{
  "encoder_arch": "inception",
  "image_size": 64,
  "crop_scale_min": 1,
  "fusion": "cross_attention",
  "fusion_encoder_mlp_ratio": 2,
  "fusion_encoder_head_dim": 48,
  "fusion_encoder_bias": "all",
  "learning_rate": 0.0015,
  "max_precond_dim": 512
}
Rows from block 4 of the fusion encoder of a small model that answers yes/no questions on an image's attributes, named by matrix and row number. Rows with one number belong to one neuron. Each number is 500 + 40 x the weight over its row's rms, rounded and kept within 0 to 999. All counts start at 0. Numbers have three digits each.
After each neuron's rows are labels from the 100 texts, of 14976, where the neuron reaches its highest value: "tokens" is the input token at the peak. Only what is clearly more common there than usual is listed. The data: rosettes with rotational symmetry. In brackets: how many of the 100, against the usual share in percent.
# fc1: MLP up (fusion_encoder.blocks.4.mlp.fc1.weight, 768x384), inputs 245-279
# fc2: MLP down (fusion_encoder.blocks.4.mlp.fc2.weight, 384x768, transposed), outputs 245-279

fc1.606:495424540500485468543541537477519408530597502538426533475513483524491562538524551487428542480515502488569
fc2.606:526474483506519550416449446516495508548486460521468519540584439483499477479541496520543456510557479577460
tokens: "mirrored" (50 vs 10.6); "grey" (37 vs 5); "earthy" (10 vs 4.9)

fc1.82:460525553525578539554551519552444462539505520475511497451468463483447478492538493507473384576409535432434
fc2.82:477396483564517485506472504493421552459545473518496508458505508549518485468456433501433453504426503439481
tokens: "grey" (37 vs 5); "cool" (31 vs 5); "earthy" (16 vs 4.9)

fc1.200:463485524513517510540504479449468485402504433479474438491504504449494507505563431537503546573438553469577
fc2.200:551527453499563480500513516472551496461566560513503515546478521512518454436485516505527562427487441522495
tokens: "eight-fold" (41 vs 4.5); "six-fold" (34 vs 4.6); "seven-fold" (18 vs 4.6)

fc1.353:574465481474506522552493529457528485544519562523463515423547507469533483533496555524469458542502440457456
fc2.353:466548540479462405462564473522453544522531484493443486488482448479546484541504539571507511482525497503509
tokens: "six-fold" (55 vs 4.6); "five-fold" (34 vs 4.6); "four-fold" (9 vs 4.4)

fc1.334:584468544487508486596528528482456529469426493501441520452475521571524509461517457546523538479472519563475
fc2.334:525520476468563452475501500458472438500485492545417489512537526518464487524498479493467531652451462541514
tokens: "mirrored" (64 vs 10.6); "warm" (26 vs 4.9)

fc1.71:510548464490523491509506488448434517523485483477567474459508422429524514513588515511476489542484487546528
fc2.71:425515498503506497510497483577527576496513555542471539497516555461478508516498514495507523525434524517506
tokens: "six-fold" (74 vs 4.6); "seven-fold" (14 vs 4.6); "five-fold" (10 vs 4.6)

fc1.209:581464531510492460483561446462512541460492507507510552487505504508476603483484508446568498476504533491553
fc2.209:461464502500510525489487474499487471464502530511407548427507597577545530569509519468504456560447527564467
tokens: "cool" (90 vs 5)

fc1.210:439553526568608507515520545478487484463516548440450537562489523478506568472471534500486492520522503464566
fc2.210:486430545502477473548480536458471516587561501516482498533493503506545502508525509466519495554515525520523
tokens: "nine-fold" (52 vs 4.4); "ten-fold" (30 vs 4.5); "eight-fold" (18 vs 4.5)

fc1.537:518474470480584475522464469494548472532522513513472475471604489511474487422533489490483500497443479480552
fc2.537:537596508476527500434471388565483447405538484498521543513480516451548443502543502478469440487499560491449
tokens: "seven-fold" (62 vs 4.6); "eight-fold" (24 vs 4.5); "nine-fold" (11 vs 4.4)

fc1.2:556516447501488456553499533467494501482455472543447500563634504483559522454511454524459495526477543568508
fc2.2:552600479499536528521482450485474471480461537576518443525484462509499413453457518521484529433574469486471
tokens: "six-fold" (62 vs 4.6); "five-fold" (18 vs 4.6)

fc1.349:482444570480513527540520496554540443544511505526508466496510526477488482417496558465530508524471508434460
fc2.349:561523471484504532517532514480498477480382505572519447457483403537475565464439526482435447484515514451553
tokens: "off centre" (100 vs 8.3)

fc1.79:518507506486452498511504497572396450472496481510489454536476471443509460539517483459532563486493475452513
fc2.79:543491530512435463481511523517554506462537497581415401533547569537440442472563426484467501484436496489524
tokens: "warm" (99 vs 4.9)

fc1.482:506434422516471446574531440485483519468568482506428514458492539553496479541534433483596469445484549500473
fc2.482:433535456443480543483472456518486472455526486497498450532452477512486471469483586515410483440534396492455
tokens: "four-fold" (66 vs 4.4); "three-fold" (10 vs 4.3)

fc1.43:541458468530562485518477545420533555437463465518434526540548536497488552498497440475537458477520514497522
fc2.43:527458513447548413469405470548470481546531503492575508549523474487516447407453484479499513455493497519501
tokens: "five-fold" (64 vs 4.6); "six-fold" (30 vs 4.6)

fc1.594:504482528514495484476487530516486474437470475484589484559530540526505501565483483492562515497497489596543
fc2.594:491517439476505496512566473481520512524524508434466478511512474440538517515466481551526412508460446470512
tokens: "mirrored" (100 vs 10.6)

fc1.345:465472498497496502480516520537549454451479483430567510450491460567459463517492518519482498522451513508514
fc2.345:409436479539507494487542568499488519440504516528478516460561525513532464496516492501530499504500533546437
tokens: "nine-fold" (39 vs 4.4); "grey" (20 vs 5); "ten-fold" (13 vs 4.5)

fc1.647:498610540479504519498452518517476486529476572493521559462567487509521442477493528498461609470532530527527
fc2.647:530495499525536502528443516423500544463548553520447465472513472551524557551437472552437464569504471528499
tokens: "pastel" (100 vs 4.9)

fc1.114:512513430485459456484539466495413476528509432556526492551532499540493485443459502496511525490536477507463
fc2.114:535539466472554489495513468562518486489488528539528576514508512484418540557503501496372510496483453507426
tokens: "vivid" (44 vs 5); "warm" (22 vs 4.9); "cool" (19 vs 5); "pastel" (10 vs 4.9)

fc1.162:519485492519455555579475513451502502457475468513487485565508529457477464452502474473506535539406512515547
fc2.162:583524453510432495464568472564492470463571480499527405526524476479514484550496510587463447452451461534438
tokens: "ten-fold" (38 vs 4.5); "nine-fold" (30 vs 4.4); "eight-fold" (16 vs 4.5)

fc1.721:563466534468471566546492517479540523484506422530428502487542481550471409484513498497516482517544504538526
fc2.721:481477453497534472533548405493473413480465543486570488535464502469486425487540500514484508526532475484446
tokens: "four-fold" (59 vs 4.4); "six-fold" (19 vs 4.6); "five-fold" (13 vs 4.6)

fc1.326:473540479464545519543557453484531511525543476471496471474494472483422437449525490469394524455550445541502
fc2.326:522527499398491533518512450412436467430585478587520554509483480475457514489443504569474472434480466492475
tokens: "nine-fold" (37 vs 4.4); "ten-fold" (25 vs 4.5); "eight-fold" (24 vs 4.5)

fc1.688:477516589517516477462482499557513434519488538465489524507520560549530542549420456509437531477539533481528
fc2.688:502525449491461499531457501485459477526466447522373508490496494501494493519540479498573491482543474515476
tokens: "earthy" (63 vs 4.9); "seven-fold" (11 vs 4.6); "six-fold" (10 vs 4.6)

fc1.593:467527530510496504485511502474519514525529621445572516446499542502484502446575488507501506511513480446549
fc2.593:469500562563537489528465581509533550473548453523522512487536503547433507510539498493427473507487470520486
tokens: "earthy" (78 vs 4.9); "pastel" (21 vs 4.9)

fc1.33:466474505558485500438453460512507559525554530489585507439559439498419452463533424384543559481563505489478
fc2.33:476516494496499523493557543516446475455536452442468474435599492551510534494547516552414448456512547503464
tokens: "earthy" (97 vs 4.9)

fc1.131:537451594514525546479475521462506443493473528433555481483551525584529524512485469559427491531498510500501
fc2.131:490396513523554525542500494461483481448411438518501514537502482465522616503455452531516505469492528508500
tokens: "pinwheel" (100 vs 10.6)

fc1.678:575580475490452498555525489514530508582478535471554467497496495473510480484427462484504492460470478614481
fc2.678:497542490461524498413486402502478487478432480484505493430502487519466532471555543574460456556509476509426
tokens: "vivid" (99 vs 5)

fc1.578:471565472438518487489467488557489513447456561498529402523514476553443528458510464481434498498524471534563
fc2.578:565459522480514460512447450518472496465565504516503534426489530481521423522476472500517434489503553493436
tokens: "off centre" (99 vs 8.3)

fc1.212:466541552472513514439455589519550525520498505502450527393477471452494453475512550477491631525517453463468
fc2.212:478432423548505527515484524445490523536527545443504502543527448584446514466432529507481446489469473506432
tokens: "cool" (65 vs 5); "grey" (34 vs 5)

fc1.173:494502565458490454512564522567557525482493530501468550540450448514498450480470520465461480545501472479500
fc2.173:434630572380523399447555492479471475500468519474547499482478561516488493586469540517463437495455435531535
tokens: "ten-fold" (66 vs 4.5); "nine-fold" (23 vs 4.4)

fc1.101:566451516471459520495483467505555553524485529492526517517474541461477458480494399539507525536523434541502
fc2.101:487441490499499530452522482495495471544465535458449485528483494507457512485553507503522459587537554493516
tokens: "seven-fold" (55 vs 4.6); "eight-fold" (39 vs 4.5)

fc1.508:572578429498501459453464443502538534507558542554473444494460460487492501501480376514473448474464437516506
fc2.508:510585455451544525534503501532462478502511424486490504537533499468454440483409518500545538449494493454415
tokens: "six-fold" (25 vs 4.6); "eight-fold" (22 vs 4.5); "seven-fold" (18 vs 4.6); "four-fold" (17 vs 4.4)

fc1.461:414594470474477513469549563535532588514476549510519484510466496474475469565514497437491491588516514476559
fc2.461:549525545506539507447521495537555469509417444512491475509431548560506528510506498506516476394459507465482
tokens: "off centre" (100 vs 8.3)

fc1.167:504475592484516511452470563560568427472487532489491412480537529543474484495521509524467471526476491496571
fc2.167:497541562547471531454512532438520495489479535519519535491558451492527513443457449440549402527531460505433
tokens: "grey" (91 vs 5)

fc1.516:537494495513452460453526542564478505530621535464496461476497515431558497549557526409504542509491502456523
fc2.516:479440523495546494514485545494425581513545471455477551472557558536503490504567533451485551540457503513434
tokens: "earthy" (100 vs 4.9)

fc1.634:517521486518489549480449507420526477446475572578581503480531484545447547532474496478493433407474466495535
fc2.634:539489494507562524472533485492468536493497484550477497483539511466546588535516502568464483425484441510434
tokens: "pinwheel" (100 vs 10.6)

fc1.448:471475491510552514492481515490494512539503569469467532488527397486525482507483494475486488535480464521529
fc2.448:490534554555494463506429603559480526531601539546496483464540532491484580541425482460450423521413528502474
tokens: "pastel" (83 vs 4.9); "vivid" (11 vs 5)

fc1.37:553446433475499483562546480444546517467478483444456486528504367525488497511523507504511495475472495464477
fc2.37:483525514503525504489481473496519508572473564517509493499490496493490577470500424495504520518465508468481
tokens: "three-fold" (35 vs 4.3); "four-fold" (34 vs 4.4)

fc1.258:495518507423486571505535490518437411470499505504480515494488496461513516392506453513548513527442545522456
fc2.258:504427564489549450469495515477517525528535486517453541510566459537470476537474514472460440497543490515478
tokens: "pastel" (54 vs 4.9); "vivid" (46 vs 5)

fc1.438:503428500478490467519475458525507498501437516587477560486448487534516543482562577500470529462477602543467
fc2.438:497510444495517544520518426524446491493481464428535535501473523538465512514446515513456498523479560468521
tokens: "mirrored" (37 vs 10.6); "off centre" (29 vs 8.3)

fc1.215:545442492537540501562507483419506510491546505476530430475555517553514500454495475506486544463552523544525
fc2.215:567470487438519459516510426501495454522472493490526584472489434495474415517465508488540448427478520500559
tokens: "six-fold" (54 vs 4.6); "five-fold" (31 vs 4.6); "seven-fold" (12 vs 4.6)

fc1.641:563503431514543512510492477442512508501447476470476493424508482488533551534536505485563467448489543452478
fc2.641:522488526493498547532517482525483488530463494513512532459464455549551647496476489484392531530486540529538
tokens: "dark" (79 vs 4.9); "vivid" (14 vs 5)

fc1.469:466519503456492445472497483529493510547474589469495558502448399474498436535501513494578485515530512532485
fc2.469:459552492437474498483490579558553449472463488456520520470496490497461452513535527559442417441493530479443
tokens: "six-fold" (60 vs 4.6); "seven-fold" (36 vs 4.6)

fc1.302:487478495523441527493506516499490547510460465480545480445445461528527464553510458554553461507553478479424
fc2.302:519484524528457464467392541464538482484515498506513479498471460444423500500513463487537471514585531515490
tokens: "pinwheel" (100 vs 10.6)

fc1.211:578419527496474484488456450496471502509526508531512459448500479530482512472461475509487514460577509460519
fc2.211:521478464487531424490432463409502508534520492477514425534443444538444460498510551540480486481544469561544
tokens: "five-fold" (49 vs 4.6); "four-fold" (49 vs 4.4)

fc1.401:463421485477511569458541536430496482474493505480508522503479455513560498502509512554493522469468502608486
fc2.401:530518514577516546471560469535521579442546548545448467469504494465573564503473519523519464499468468524465
tokens: "pinwheel" (100 vs 10.6)

fc1.415:499457482478501444615552461519436461442502528553453504481478450514494427532456457536499433425465522562468
fc2.415:585562452484524424507519493432521484441526561520432454412489520528466528460505494562507581589496501522473
tokens: "nine-fold" (55 vs 4.4); "eight-fold" (29 vs 4.5); "seven-fold" (14 vs 4.6)

fc1.198:540475528473493520529471503459466466500548497499550471482440485457553503492400574491445495485494503547462
fc2.198:564466476567479515556542516541422487462450513506425397492517503469570610545487514508492533575473458547493
tokens: "pinwheel" (100 vs 10.6)

fc1.110:425573522498528519456420484508594495507531559520444513518526511502493494469591571509533540529428540519450
fc2.110:398510452575470507474506510462497543536526540465467493458540503591542486501505514525434418518485468426432
tokens: "earthy" (85 vs 4.9)

fc1.706:450556456495474503456475554490503483453486552467479491480497496465493464485523401503485555494529527459535
fc2.706:591515515414517522507561475526537444475433468503451534499441422500524504456427529493527525525538461458510
tokens: "off centre" (100 vs 8.3)

fc1.129:467495447507525500515513504461557468492518445555456541517440534488458519477510463529517492464521485485432
fc2.129:497491499490443514513530581556530524476477538554464456577586472521545502484512477561506495449450450448497
tokens: "four-fold" (92 vs 4.4)

fc1.656:501550523509578521495475537461510457590568554492497522475498407565504513494562519486528475592439451424518
fc2.656:443451502545508500521497519527462558475540511480568477478479483498511531527491486540453454507454498535475
tokens: "warm" (94 vs 4.9)

fc1.295:505563429513490551450457500534439485454473480539556492586521499457469497463485435589424471526495515584392
fc2.295:503520584554453472487507457493448498487485526515461480505479533425538515506435541439487531605512479502489
tokens: "pinwheel" (100 vs 10.6)

fc1.672:490505530489492477523520566535460441479436500443550509508465543467501516478471505456482449505506465553504
fc2.672:539513500434504499470537508538531523527463441486521510558458505583435509463446503516538457492508497538471
tokens: "nine-fold" (51 vs 4.4); "ten-fold" (44 vs 4.5)

fc1.179:471432464474431430476505453492528409501504511550504516452437502512495516486478527503559485590441465517519
fc2.179:524544479477538459526510410556537465491499540508471556467443533534463547531557505495452500529459459515504
tokens: "vivid" (96 vs 5)

fc1.457:495423444473485514518438477514469500471502494515504518482492496481548443523518436576469512407541487513429
fc2.457:537579515437520501541567462539528500435457496520486434453500506532526518463448554473435489515495540508451
tokens: "warm" (43 vs 4.9); "off centre" (27 vs 8.3); "dark" (17 vs 4.9)

fc1.7:482448520487526464511446450532477543466487423469535489498438533506455453479506534508471463515506489446516
fc2.7:477487467564501523453561493546505494468475518526457584549488486459493446512522477479426571553533510542452
tokens: "seven-fold" (34 vs 4.6); "five-fold" (26 vs 4.6); "six-fold" (19 vs 4.6); "eight-fold" (16 vs 4.5)

fc1.96:538505502467518442526454494544521559541522497511557482471503485429471498514532549468508457499546466526486
fc2.96:455499525443500519451470469486552483452442477507459487448420509540538550476482464433402451531501500477545
tokens: "six-fold" (47 vs 4.6); "seven-fold" (30 vs 4.6); "five-fold" (17 vs 4.6)

fc1.643:547480391437524437472514456490499499489477494481544510409468442501420518453496530508515557476469488443498
fc2.643:497594525482480478411540481514499561531465510534482523524498567561487502537508505510484434526457413543500
tokens: "seven-fold" (61 vs 4.6); "eight-fold" (33 vs 4.5)

fc1.370:530501481510480498542560517537477510535477487593503446530524548528508531513526511504496477407536498531564
fc2.370:494519562463538473545478467486542498464471548480508456491456561529531424463515531477546481563485522542473
tokens: "five-fold" (60 vs 4.6); "off centre" (19 vs 8.3); "six-fold" (13 vs 4.6)

fc1.204:506501466443410502556547476435509486467489477534457487387487494499481467492467499550582495511479586474524
fc2.204:517464452540443481463513486459512556494573462509523473462537490468582484527542495511511522506553488512475
tokens: "off centre" (90 vs 8.3); "earthy" (10 vs 4.9)

fc1.477:418517532499521505447521476599519468554518488511455588482489444505449490521503498468504539539453514447489
fc2.477:451439507582520520460476434506492570485530498487557560445470505621548453460521535519423486503464527481444
tokens: "pastel" (86 vs 4.9)

fc1.541:481463472466601454488590511452450428404520506528415532438476505471496512589451578457571511482510531488443
fc2.541:442526523567467510521483483492497536522525537574487465444556580558599505455563545514441475502492495557461
tokens: "warm" (50 vs 4.9); "dark" (24 vs 4.9)

fc1.364:495510439578436500484482508523505425497484429496527543485575525471476456449536475530474416440501462490554
fc2.364:530465530501483567546529455542448501463586462485525431459585496445592516531466538540485499524489539479476
tokens: "nine-fold" (42 vs 4.4); "pinwheel" (31 vs 10.6); "eight-fold" (16 vs 4.5)

fc1.702:519501499541502522462472485548534474465488536555421457445556516492469516520455505501489475517437538472494
fc2.702:467497483415560483554515446583513463479501497491539417481499416430478347494511482459501525477470560476494
tokens: "nine-fold" (45 vs 4.4); "eight-fold" (33 vs 4.5); "ten-fold" (12 vs 4.5); "four-fold" (9 vs 4.4)

fc1.291:490424485503487484457505549496504433516502497598438568464499537519535546471484526462458422500480490483501
fc2.291:471483509460546569590528477503490492477454493479516484489477461467558504454530492477470491487516532458510
tokens: "mirrored" (87 vs 10.6)

fc1.503:530495472464559458411482429535474385463541502575492499499500484448499486548487469523462458516531513478466
fc2.503:535556503485512525470556535488572512491417436439480475474454466470435516473460531501392420497511435563514
tokens: "eight-fold" (81 vs 4.5); "seven-fold" (12 vs 4.6)

fc1.755:459427499544571492502546488538468518476498552470510434553558502501517399470489447494534545510556474494451
fc2.755:537417488603466505527465537437504563470512509501505429476466489506487465458474484526508579584515479472481
tokens: "pastel" (100 vs 4.9)

fc1.356:562509519486441493546506532550551449470507442496499520437516455474549524510439486512540486520514493500500
fc2.356:434555536518528430491475472530465522432538527571502487443507523444474558534552565484440416511467490497478
tokens: "vivid" (94 vs 5)

fc1.462:438509551514520460514411458561531486549511502484461477446540476505477462485449487532385465455504552500576
fc2.462:587590483359510507513513445543505440504509477541489565513468499452481384454438510483526512470536511459483
tokens: "seven-fold" (49 vs 4.6); "eight-fold" (36 vs 4.5)

fc1.704:510474504483604476534492443405560479499488478495453471527478506445489474399414519570516549510402580417463
fc2.704:455422526576551432421440637513514507438502535526554567418567518497513514552484501455458447525488476554501
tokens: "four-fold" (58 vs 4.4); "five-fold" (20 vs 4.6)

fc1.583:545461526554446443557561458527454510437509477469458524553498544494508520533428401554511505448484522572542
fc2.583:491511513544507437493462528510493518427463535461504432497506490493467468448509508530431560471524516478479
tokens: "six-fold" (59 vs 4.6); "seven-fold" (23 vs 4.6); "eight-fold" (12 vs 4.5)

fc1.80:489496498501563542455438523421478510510448550522601521544488478473497577526469537455509481488559471443454
fc2.80:479511535432431515513567528499536467462500435483517642527484488497508487518524546476442436494509473490482
tokens: "six-fold" (31 vs 4.6); "eight-fold" (29 vs 4.5); "seven-fold" (28 vs 4.6)

fc1.597:540564522547499531569504467505520548593466500499505493449489457470500527478416411473463470490544554532448
fc2.597:555501532488489500536495451541457448421445545514492469522474467513499445475431456527537525500555501451501
tokens: "off centre" (100 vs 8.3)

fc1.531:515434433539507492489426552473498498539502480465452540404497539555456481447563391503477530481471520484536
fc2.531:461416483548558458490492501461485558509506521509542551514503493517465525473559500547560474535458492438492
tokens: "pastel" (86 vs 4.9)

fc1.731:482433512443559518446475529453475505462474466543532574479550558471517492516489486528479458523499550446499
fc2.731:489546474455515511493480523496499479503542586484560516554511471513453442467465543516535535500517495544465
tokens: "seven-fold" (62 vs 4.6); "six-fold" (31 vs 4.6)

fc1.383:482510497540522426448560500428441458546467517521546479512569563535447483540436472517544507466474527500513
fc2.383:543485528457544548511551525495505521474469495547486467478465540445434426471482467569559469493472496498481
tokens: "three-fold" (93 vs 4.3)

fc1.117:540501439487503586515519558455445424492492510543471469436568515495510524449519422529550540444504463490535
fc2.117:468537462428517441554518542594462497527474515485541500577495448476486436539491566475502471473466496479541
tokens: "four-fold" (71 vs 4.4); "three-fold" (25 vs 4.3)

fc1.567:566466436526489428494583493525515496485478465479505581510529457597473531456542491504512505445511522480462
fc2.567:557541563461586509503488502485498475519521472453465511464437511510516595536519532501397502526492502519495
tokens: "dark" (30 vs 4.9); "mirrored" (26 vs 10.6); "cool" (19 vs 5); "warm" (10 vs 4.9)

fc1.78:511510454594437509534451481434475496563470591545519469476517520464503539483536465511416486468539468619493
fc2.78:451564431481469447514482527479434538430497502535504451469532557441421507453468485480553448574484489509499
tokens: "grey" (37 vs 5); "four-fold" (22 vs 4.4); "five-fold" (21 vs 4.6)

fc1.703:535512507554517582546490431459505533422521486533476473553496534512517512482464447511483513451490522502530
fc2.703:536462450358541472514497462481497444491482535452569476588529429459545544479456522557481552503531489475487
tokens: "four-fold" (82 vs 4.4)

fc1.538:489499454498504415474506519486484484483481493552476540491509502498463531509502555548581517495542502492487
fc2.538:558599500476494522442477462449423531470510514555485512542563558527420482451513549514436556482472500501396
tokens: "warm" (100 vs 4.9)

fc1.619:492510526504526532542517531471542430524550566540471450545464436445497513447539447507392529490554487523491
fc2.619:515446435486560565521543513492475584461481510480459541472521513520530566433538461480539507486485507557461
tokens: "earthy" (100 vs 4.9)

fc1.369:521495527518565512517444477471509536456580585476468536462500446535461458509530561473534458562489528486505
fc2.369:544482510622538495496473519529510492488536539565556502460530451523452519483502483514496504550461471495476
tokens: "warm" (79 vs 4.9); "pastel" (14 vs 4.9)

fc1.4:574526464467488512515556542482459497508468498490525499508426485539425552458502523495516464518528433391491
fc2.4:497510510503481555489494548504558499505444517476547514472514488533585584476525420506519440493530512490529
tokens: "mirrored" (96 vs 10.6)

fc1.56:443482514472512550463456480527509389489491571482455483483506482506539442502500507523472529550480568540539
fc2.56:473467482533558488554532496453482529468591560523512575499558475502477503501533485480470435498454463483450
tokens: "pastel" (79 vs 4.9); "earthy" (16 vs 4.9)

fc1.392:502490479479455506457473477506558528528520641457480454437467483554460500477512556478493533520490471554525
fc2.392:470557499551531376544449517437434512528515466456539525447543558489440510475473526527482385493474485505477
tokens: "earthy" (100 vs 4.9)

fc1.473:544470563515539557509498520480484521519546434565432414468508606500590514424507436471472505490522506496532
fc2.473:549467431478487457433502490491526531522522504495557493518521523538480459416486503551506533445470454435475
tokens: "six-fold" (44 vs 4.6); "seven-fold" (23 vs 4.6); "nine-fold" (14 vs 4.4); "five-fold" (10 vs 4.6)

fc1.115:480520487477504510476493493466487426503439503510472478555472521556483506429544474477473496500471507538527
fc2.115:543426512588485503500425519486463515489491515488539541455535517485506547549505487504516509523582552454488
tokens: "grey" (38 vs 5); "vivid" (35 vs 5); "earthy" (18 vs 4.9)

fc1.66:439404510466467482538481527492478482568497527543447494496359465523532479451535528491490460476509428526445
fc2.66:499475512454440557452539483527574511490489462487464549474531574479516519525471556394495405510529488525536
tokens: "four-fold" (27 vs 4.4); "nine-fold" (25 vs 4.4); "eight-fold" (20 vs 4.5); "five-fold" (12 vs 4.6)

fc1.314:512490491447478504522460554532489449500500535535520509498500491518487537469529507479480559532515461562609
fc2.314:542481494511441493482512438511500416486438457580540459515451491457496559510526421511481472581477526528496
tokens: "off centre" (86 vs 8.3); "five-fold" (12 vs 4.6)

fc1.403:532576437467416482534589479541540468519480502508478509514498491405452497471479495420484466486491487449481
fc2.403:531531543487528526396570482474481471479477434545452515486477512507425524491482466595485491444505486545432
tokens: "nine-fold" (40 vs 4.4); "earthy" (32 vs 4.9); "eight-fold" (20 vs 4.5)

fc1.94:555422504520455493525505473454476467484517471486514486483555517454524444534446505436515491478470561504556
fc2.94:469566536509401485498514532511457502523545532472485557519457467435516476501469536487477519515425527462514
tokens: "three-fold" (100 vs 4.3)

fc1.697:503489496449524497474442466482498441522478532487504486468454456548515555506520500510434509548544500511407
fc2.697:524521554532508465472523571491479501534481465531506589490472507522525509509520507442474429507531504555527
tokens: "four-fold" (37 vs 4.4); "five-fold" (21 vs 4.6); "seven-fold" (17 vs 4.6); "six-fold" (16 vs 4.6)

fc1.53:504589463492478517508454512491470488525543555482507439506423436425444419480544491483514545477521458412518
fc2.53:483521506469546487454530556543545469500442487475497534508468440574500554525497501517510386458479517550520
tokens: "four-fold" (72 vs 4.4); "five-fold" (20 vs 4.6)

fc1.687:518466467570468434483402430513530403461468468419549549506509451425493538486491467525453511514477571563507
fc2.687:550486491435469489460458477514452491451464455530547521456475503539410552471502600502453519549486465537497
tokens: "pastel" (77 vs 4.9); "warm" (15 vs 4.9)

fc1.45:471669465446503510528516461454553501534519478416482501524493450492508470497415441536537480499506550532433
fc2.45:528477510506493496497462464491481535466442497495519446467480449504537540498510529531542535520520493484538
tokens: "off centre" (100 vs 8.3)

fc1.724:455554529525565531541489494463538516501525515425495498481512480555469466434445515506543487615490508549519
fc2.724:471527537525521484473497523557435548419553543472532528494570502510473563519544481553447458473464499449407
tokens: "pastel" (70 vs 4.9); "warm" (18 vs 4.9)

fc1.752:525472497502540412456529508507534513512519532608485481452512521512432513513460461527490513505585601472536
fc2.752:528568506434439522538440494506555406515437463463408491481417478473522478424499509484412440410513499471468
tokens: "seven-fold" (47 vs 4.6); "six-fold" (29 vs 4.6); "ten-fold" (13 vs 4.5)

fc1.351:429559534480571561490463519461485483496563514438570478458488449482459469518545531481537462557492467428554
fc2.351:480553547529544503455505449541487585435524487502544528440523471503571543464450447539479455451478491529468
tokens: "pastel" (90 vs 4.9)

fc1.28:497485419518475566450495457497503523476503540501425486488490568428530517468525433451564552459569538468479
fc2.28:501581526378524491566517475546427452511507506537499449554469428561416446459468499528461536513482530508485
tokens: "six-fold" (56 vs 4.6); "five-fold" (31 vs 4.6); "seven-fold" (11 vs 4.6)

fc1.232:560503511498511509594581512422459529506507492567532518425534554525456512468521462558504467542499566456528
fc2.232:494483555509555494568526415557478487432563488485503448452486490514392496535436481547511528487497491496471
tokens: "nine-fold" (66 vs 4.4); "eight-fold" (14 vs 4.5)

fc1.29:537473502521493452509507487507468567464453447509482548413496551457532491537433514530506532405464507531503
fc2.29:440492523513541571558527552510487473436440452534446481549516573472592525528450522555459510513504467497508
tokens: "pinwheel" (100 vs 10.6)